{
  "dataset": "simulated sounds of rotating machines with and without faults",
  "time_shift_ms": 50,
  "win_length": 400,
  "init": "trunc_normal_002",
  "steps": 22800,
  "epochs": 149.4
}
Rows from block 5 of a small sound classifier, named by matrix and row number. Rows with one number belong to one channel. Each number is 128 + 32 x the weight over its row's rms, rounded and kept within 0 to 255. All counts start at 0. After the name is the row's rms in percent of the matrix's.
After each channel's rows are labels from the 100 clips, of 14848, where the channel reaches its highest value: "loudest" is the band of the loudest frequency at the time of the peak. Only what is clearly more common there than usual is listed. The data: simulated sounds of rotating machines with and without faults. In brackets: how many of the 100.
# convs1: first pointwise conv (model.blocks.5.convs.1.weight, 144x144x1), inputs 0-143
# convs3: second pointwise conv (model.blocks.5.convs.3.weight, 144x144x1, transposed), outputs 0-143

convs1.49 098 [ 88  77 115 126 112 148 186 114 101  78 144 119 121 113 164 115 184 149 149 125 170 156 112 145 180 133 118 181  97 104 142 163 143 129 157  95  89 157 170 135 152 117 102 178 128 137  87  81 154 184 117 147  93 124  81  70 131 128 102 120 159 117 137 140 175 156 103 158 105 126 145  95 107 123 160 255 167 108 204 149 178 136 156 125 143 109 180 162 111 116 113 178 127 128 105 201 159 143  61 162  36 112 132  94 146  70 144 123 167 125 121 107 102 131 137 131 165 126 156 117 119 121 115 140 139 156 164  93 123 106 133 102 131 131 141 164 156 120 138 143 152  65 161 128]
convs3.49 107 [152 151  77 120 116 154 144 140  98 138 124 115 112 105 114 153  74 116 143 114  90 113 107  61 131 123 143 196 158 121 162 165 135 152  99 125 100 115  68  84 173 137 131  64 169 113 135  75 170 105 147  85 102  47 166  83 149 100  83 126 142 131  97 106 117 132 142  92 114 213 141 149 167 101  75 124 116 181  71 174 131 138 111 151 148 131 194 148 117  55 107  69 135  95 150  99 114 100 110 168 181 101  92  97 144 152  79 131 150  94 137 110 120 137 124 185 179  98 106 119 139 137 147  89 131  87 166 125 123 148 105 163 181 161 133 140 105 149  89 112 183 161 117  87]
loudest: 1000 to 2000 Hz (45); 500 to 1000 Hz (35)

convs1.21 100 [156 163 129 161 175 171  93 121 120  99 100 140 145 122 157 122 107 122 118 113  80  91 101 121 145 121  86 152 163 136 144 143 171 134  62 144 217 194 128 129 185 123 101 126 100 152 191 156 136 194 142  84 147 118 145  98 119 114 130 111 113 121 111 142 107 123  84 162 110 122  85 117 162  93 167 133  69 106 142  66 116 177 151 151  89 157  79 193 106 167 106 116  59 149  92 149 109 147  91 153  88 175 125 100  58 122 124 133 126 153 141  45 100 145 134 176 178 108 121 149  61 146 122 101 109 141 116 157 162 203  81 107 123 138 148 161  98 124 136 110 144 122 163 143]
convs3.21 107 [136 181 118  74 111 155 110  72 156  94 159 157 144 181 147 109 157 174  79 161 129 141 129 120 129  81  77 119 144  80 129 184 131 145 105 149  91 120 150 138 156 130 114 145 147 161 171 130 170 142 125  82 163  82 136 134 156  79 163 143 138 117 163 147  79 134 204 149 141 109 156 189 123 104 129 122 125 145 145 156 143  70 141 151 136 136 138 133 157 147 119  78  70 157 150 153 226 144 115  94 105 121  89 113 152 123 162 171  85 159 184 144 164 109 115 163 179  80 148 108 170 132 120 101 123 137 102 164 106 160  92  63 186  95 107 133  83 115 130 105 151 223 121 132]
loudest: 1000 to 2000 Hz (41)

convs1.33 101 [155  63  79 151 117 100 123 114 119 178 115 146 100 170 199  66  78 128 105 109 150 104 133 123 139 152 111 109 168 164  97 131 188 110 128 169 161 162 165 163 110 138  94 109 130 107 154 103 154 161 141 120 156 149 102 109  96 135 135 202  54 116  99 154 161  94 137 114 112 153 188  84 147  96 136 117 121 177 108  74 151  96 121 111 118 135  69 131 107 124 122  99 148 202 144 104 112 161 130 177 173 100 168  73 139  95 107 108  93 106 113 134 160  90 148  93 123 119 140 112 107 115 111 199 135  98 158 136 123 132 123 144  36  95 148  82  52 164  81 113 145 105 130 172]
convs3.33 102 [183  88  52 200 140 100 111 123  83 121 130 127 144 151 113 135 131 108 117 138 101  89 122 146 145 180 108 172 130 126  84  79 103 141 160 112 113  66 141  31 109 149 134 164  80 146 138 160 105 106 130 156 167 126 146  92  93 108 128 136  99 125 134 111 193 213 146  81 144 153  89 144 132 117 112  97 109 137 149 145 165 183  94 106 136 151 107  58 109 151 141 161 148 176 182 120 157 120 113  79 108 115  79 163  53 101 113 156 136 150 126 139 219 169 151 137 122 112 184 147 115 102 115 143 133 156 102 125 111 111  94 120 138 129  54 143 126 120  90 156 107 165 166 150]
loudest: 250 to 500 Hz (36)

convs1.109 098 [131 187 152 144 142 101 107  91 138  80 171 137 163 159  95 148 139 119 155 146 145 123  88  98 143 161 158 121 144 175 126 145 126 121 149 135  87 116 133  88 153 168  68 144 121 131 130 159 112 187 187 141 103 121 128 126 121 174  98  91 116 141 138 133 161 134 168 192 134 179 126 118 188 146  94 123 225 121 147 201  89 125 125 139 133 157 106 100 146 182 114 135 136 150 141 179 144 166  84 159  70  98 127 154  21 135 111 180 132 148 134 235 141 159 167 146 123 135 143 128 119 174  79 120 134 135 134 184 142  69  85 141  92 111 130  94 146 129 118 168 108 155 115 133]
convs3.109 103 [105 137  96 120 133 125 115 140 106 161 125 150  99 135 138 136 160  86 124 113 108 126 105 173 127 152 139 112  83  72 140 105 216 150  89 136 168 100  86 217 126 158 104 108  77 140 103 115 101  82 126 151 136  85  94 110 126 125 153  98 208 116  85 160 152  99 136 117 138 121 142  82 179 111 126 161 127 110 164 128 147 130 162  92  68 160 185 113 141 147 111  84 140 128 143 142  98 100 177  89 136 140 141 161 136 188 162 117 113 169 128 204 142 158 163 131 103 140 150  87  80 132 136 180 112 122  59 125  95 121 204 116 139  87 119 153 177 197 178 173 168 161 117  94]
loudest: 1000 to 2000 Hz (52)

convs1.29 092 [118 102  86 149 171  99  84 122 156 112 116  84 136  97 150 122 119  45  88 116  77 208 129 150 145  82 121 185 103 138  79 114 125 184 126 108 152 149 125  69 125 124 154 113 117 157 238 105 127 143 104 163 103 118 129 102 101 179  69 181 147  88 100 109 112 112  85 103 159 151 198 136  55 110 176  94 103 121 146  98 166  98  98 104 111 102 128 121 132 125 123  91 131  97 166 167 137 163 180 132 151 135 158 107  84 132 119 106 143  97 102 179 179 127  98 153 165 160 125  92 172 130 129 129 117 123 109 151 183  74 103 110 150  79 162 112 157 107 126 110  94 117 122 159]
convs3.29 104 [126 145 177 153 121 108 148 152 136 142 120 155 115 166 131 183 146 153  96 118  97 100  89 130 153 128 157 104 141 159  90 148 131 184 120  81 110 166 143 121 136 177 117 174 114 120 121 129 153 126  64 125 168 147 168 132 156 133 143  92 100 105 123 129 126  76  88  83 174 199 198 184 166  73 141 111 116  53 134 117 119 137 167 110 135 183 105 161 123 124 149 131 116 151 132 188  87 113  75 134 155  64 138  71  25 137  94 113 172 195 133 107  63 138 134 147 149 137 142 141 129 138  97 109 120 116 127 169 191 158  97  91 113 104  98  84 127 178 164 150 162 100 136 138]
loudest: 250 to 500 Hz (43)

convs1.41 100 [145 103 117 131 145 131  74 105 127  92 177 144 170 117 110 127 139 134 112 255  95 124 140 149 137 144  87 121  86 143 138  63 107 111 146  85 148 107 107 118 179 135 113 117  76 173 130  77 127 102 144 119 126 174 136 116 145 125 167 147 142 148 176 128 113 145  81 126 164  95 134 132 165 136  59 105  61 113 133 150  90 117 101 115  56 134 120 139 101 132 149 128 112 142 121 120  89  97 135 119 128 164 130 102 115 191  99 129 134 134 160 134 123 136 164 143 148 119 100  97 140 148 106 104  96 123  93 180 111 126 101 168 114 164 129 100 120 101 148 141 125 135 133 142]
convs3.41 106 [147 122 107 133 131 135 137 130 255  99   0 154 155 113 154 157 112 104 130 165 126  99 123 152 214 130  36 151 130 122 131 137 110 122 143 113 104 145 113 169 122 137 117 158 164 129 138  99 142 121 112 116 153 116 115 102 113 154 139 167  97 110 123  72 138 130 141 109 101 124 143 139 133 122  48 133 143 117 141 137   8 112 119 143  81 139 123 122 109 136  44 131 143 173 113 142 174 138 130 116 121 143 136 123  65  52 135 136 134 119 113 127 124 144 144 148 112 137 141 142 151 141 101 132 105 134 127 125 125 126 147 137 120 133 106 130 118 120 142 118 151 124 146 130]
loudest: 500 to 1000 Hz (33)

convs1.30 097 [151  92 107 142 137  88  94 132 153 146 117 113 106 105 120 128  87 166  78 227 117  79 146 124 147  39 148 100 139 131 100 113 132  88 138 122 123  95  83 128  98 133 141 150  87 111 179 118 107 123 132 138 176 168 125 171 137 102 167 197 155 135 138 121 136 173 119 100 145 136 136 152 112 121  94 137 127 159 123 114 106 149 131 152 118  60  91 124  95  69 124  88 128 139 162  98 125 146 167 130 185 125  92 106 164 128 174 155 123 139 138 127 159  63 195 141  85 165 169 110 194 116 136 122  96 176 127  89 129 191 163 100 181 146 101 149 101 169  47 148  55 110 110  89]
convs3.30 092 [ 40 142 211 121 123 190 107 139 121 143 165 117 129 130 188 115 153 182  96 117 105 126 177 165  88 131 108 115 160 160 121 158 135 126 140 114 124 153 146 148 142 145 107  89 157 208 149 126 148 117  85 148 152 139 122 132  95 111  93  80 143 142 117 135 176 142 186 108  74 127 155 145 118 144 142 124 136 129 143 148 153 120 112  74 123 145 105 132 143 189 202 165 184 179 144 150 161 127 172 169 142 138 108 133 128 100 128 117  48 183 128 114  99 178 126 144  81 132  97 163 186  77 158  99  96 147 117 154 125 183 153 167 144 169  94 142  85 128 156 149 184 199 107 120]
loudest: 500 to 1000 Hz (34)

convs1.50 103 [136 169  89  93 133  83 105 175 190  88 126 163 133  93  90 159 159  99 147 119 112 100 125 177 132  60 130 126 101 154 114  90  97 153 146 139 104  74 111 121  89  90  92 198 125 171 131 156  95 157  87  71 194  91 135 111 176 124 141 120 125 153 150 100 148 120  85 163 152 137  85 122 176 104  79 162 125 147 131 117 117 147 142 130 153 171 139 100  65 109 125 159 158 148 146 151 115 134  89  57 153 170 153 158 157  93 105 189 125 123 136 145 207 163 156 109  81  78 111 131 160 187  94 105  98 105 163 107 119 138 128  93  79 155 113  89  87 143 178 142 135  83 154 165]
convs3.50 097 [ 97 137 101  79 106 121 131 115 148 195 119  29 139 145 120 125  80 170 143 137 143 101 144 119 152 155 140  76 121  99 113 161 163 135 110 154 136 158  84  97 181 157 130 131 152 181 162 129 161 156 103 124 132 119 142 141 161 122 119 155 112 191 140 152 144 150 116 108 128 161 130 114  91 164  98 175 160 112  74 138 122 125  88  93 162 120 158  86 114 141  98 139 138 163 104 158 176 137  78 159 119 125  66  95 163 152 188 140 255 133 120 128 118 185  81 168 127 171  95 128 142 108 107 119 124 149 100 131 101 124  77 126 118  99 111  92 171  91 122  90 209 145 114 110]
loudest: 1000 to 2000 Hz (59)

convs1.57 105 [131 145 101 123 176 172 139 127 158  86 161 134 125 127 146 175 156  78 123 134 144 112  55 232 131  22 160 132 107 147 127 125 170 140  90 110 139 128 110 150 136 124 131 163  70 134  95 162 107 135 187  79 156  94 159 106 101 131 120 122 137 134 159  95 132 150 169 150 148 107 146 161 163 140 124 139  95  94 115 167 141 106 121 148 141 150 127 102 136  80 118  65  55 153 157 157  80 196 113 121 177 128 110 115 113 117 167 150 158 118 139 108 204 164  97 168 111 100 172 130  97 109 157 113 120 187 128 153 150 120 143 119 157 173 113 161  84 123 121  29 105 113 147 117]
convs3.57 094 [ 81 135 150 110 103  85  63 181 145 116 130  93  92 116 160  83 177 161 136  75  77 123 119 119 157 104 144 126 123 141 173 158 150 194 144  91 119 120 170 143  79 168 106 153 127 214  18 149 171 123 122 151 123 169 131 141 122 135 177 147 144 166 199 174 142 106 111 142 134 183 124  96 154 158 145 133 113 122 158 134 147 179 135 140 111 131 149 149 132 133 207 138  88 133 136 195 124 139 143  91 118 174 153 190 142 136 162 160 124 119  88 141 142 151 168 162 183 156  97 153  90 118 126 144 106 171 197 132  88 118 101 144 120 121  89 128 161 100 142  81 133 117 115 144]
loudest: 1000 to 2000 Hz (43)

convs1.113 100 [157 114 165 121 161  95 126 159  96 173  98 138 112 156 124  53 100 217  85 121 129 105  99 119 183  73 124 109  60 156 102 118 133 145 102  94 108 151 166 164 116 181 152 166 119  82  89 129 129 182  97 116 147 110 135  97  93 153 104 130 180 171 135 147  95 134 119 161 137 186 146 169 125 143 123 137  94 163 206 109 117 148 121  99 106 210 148  91 208 102 133 125  51 136 127 123 166 130 138  92  82 140 134 102 146 121  74 147 114 126 157  66 117 161 162 127 137 157 118 128 152 109 124  68  88 181 150 113 112 115 127  84  88  98  73 144 105 105 155 142 135 148 111 139]
convs3.113 098 [ 85 127 127  81 137 119 132 129 125 131 142 121  97 126 156  78 132 120 102 106 101 108 130  50  79  87 147 185 191 112 148 117 118 114 153 138 183 156 141 138 102  99 177 114  88 130 178  85 169 157  98 175 143 111 135 151 123 138  73 113 159 120 165 104  95  81  71  66 117  61 141  78 118 123  89 112  82  94 169 124 104 201  77 104 195 127 139  66 118 162 114  78 115 121 136 133 136 109 154  80 106 159 142 109 140 160 126 169 129 144 133 117 106  90  93 172 103  90 177 150  79 126 120 144 124 149 104 130 139 156 149  48 149 141  99  88  73 134 173  71 123 149  97 113]
loudest: 500 to 1000 Hz (32)

convs1.96 105 [111 132 140 135 146 179 116 100 190 130  66 168 120 159  78 102 156 126 107 244 172 138  95 126 123 129  75 113 109 137 148 152  63 114  96 129 100 121  99 103 150 117  81  37 167 116 145 143 121 115 136 150 153 153 109 141 160 132  76 153 163 112 143 121  99 171 104 162 123 142 193 137 150 136 124 152 123  40 190 139 174 120  94 168 144 147 127  72 139 156 167 142 122 203 139  72 166  88 126 156  97  96  97 133 160  83 109 130 136 122 106 129 145  68 175 127 154 110 165 132  73 174 100 119 139 136 194 127 128 116 144 109 176 125 128 101 108 122 117 112 101 119 120 143]
convs3.96 101 [161 124  70 148 103  79 192  99  63 127 121 176  99 166 111 150 101 122 122 152 123 104 122 115 116 143  98 125 165 144 143 176 132 131  92 123 104 173  94 181 123  93  91 130 141 115 112 140 152 128  89 118 170 128 145 134 128 120 148 145 105 166 139 114  54 146 174 127 143 129 125 124  86 151 144 133 116 195 126 118 154 113  81 136 111 174 113 123 107  83  18 124 125 211 123  89  84  70 115 148  83  41 112 156 176 117  94  94  75 130 154 146 193 168  62  84  69 155 136  87 138 108  74 143 153 140 130 123 128  99 134 151 140 110 136 119  76 160 128 110 110 138 105 121]
loudest: 1000 to 2000 Hz (34)

convs1.0 101 [ 97 131 114 148 167 136 139 116 158 106 154 182 131 127  97 107 117 183 111 135  92 126 101 129 108 118  77 123 162 151 143 143  91  73 173  87  91 107 202 129 111 255 113 110 148 113  85 129 132 153 167 190 111 124  82  87  98 126 122  96  97 102 123 180 101 106 156  75 157 152  86 140 122 127  94 152 142 139 116 117 123   0 169 121 134  69 117  95 154 168 130 147 165 118 133 141 132 111 128 138 107 108 179 143 124 181 114 144 120 114 123 115 157 122 159  75 114 104 173 185 156 153 174  76 123 114 125 120 113 179 111 114 173 100 125 131 130 153 126 126 112 103 155  95]
convs3.0 099 [137 123 169  72  79 106 132 188 158 115  88 119 136 102 165  78 124 144 114 201  99 145 159 169 107 126 162  62 109 119 125 185  95 132 102  93  93 112 139  99 161 124  81 120  91  85 126 131 108 126 129 116 123 115 114 117  21 160 197 111  53 153 136 109  90  89  92 130 150 142 110 130 155 185 134 117 167 167 125 126 121 144 145 147  85 175 107 138  91 139 121 137  83 111 141 120 115 125  94  83 180  94 144  98 166 153 145 189 175 112 123  95 109 167 137 190  89 157  86 135 140  69 154 175 150  72 121 187 145 116 161  93 124 138 118  66 127 135 148 108 121 150 133 120]
loudest: 1000 to 2000 Hz (38)

convs1.73 090 [119 105 126  66 117 109 151  80 133 122  92 124 140 126  97 128 168 177  98 114 143 163 165 150  95 107 115 167  94 153 145 168 151  77 118 145  23 149 124 103 160 112 145 121 130 107 133  78 111 122 111 151 120  98 162  68 166 139  66  82 156 126 112 170 106 156 115 139  97 140 158 148 141  51 152  98 131 101 120 171  80 147 142 220  98 173 137 113 145 197 119 126 154  93 162  67  67 130 161  99 168 112 124 137 145 113 131 123 104  76 118 219 177 107 117 152 109 173  86  94 129 140  87 117  76 141 165 123 101 106 137 113  98 126 130 128 100 158 126 130  75 122 176 121]
convs3.73 096 [ 71 131 173  89 136 103 170  62 114 185 125 135 134  51 181 118 104 183 113  89 132  99  77 163 162 151 113  94 166 117 101 103  78 105 110 168 153 110  96 107 156 154  96 171 116 126 142  87  93 176  94 177 101  82  96 130 135 148 129 105 158 143 110 202 107 163 106 108  86 134 141 141 121 142 122 101 121 137 182  79 175  94 164 128 127 162  87 183 144 186  99 135  65  95 103 118 100 129 110  85 156 132 132  76 124 129 128  97 180  84 146  89 135 166  99 109 123 104 114 159 124  98 101 150 128  56 139 165 112 146 138 127 121 104 135 130  21 125 135 117 121 148 139 127]
loudest: 1000 to 2000 Hz (39)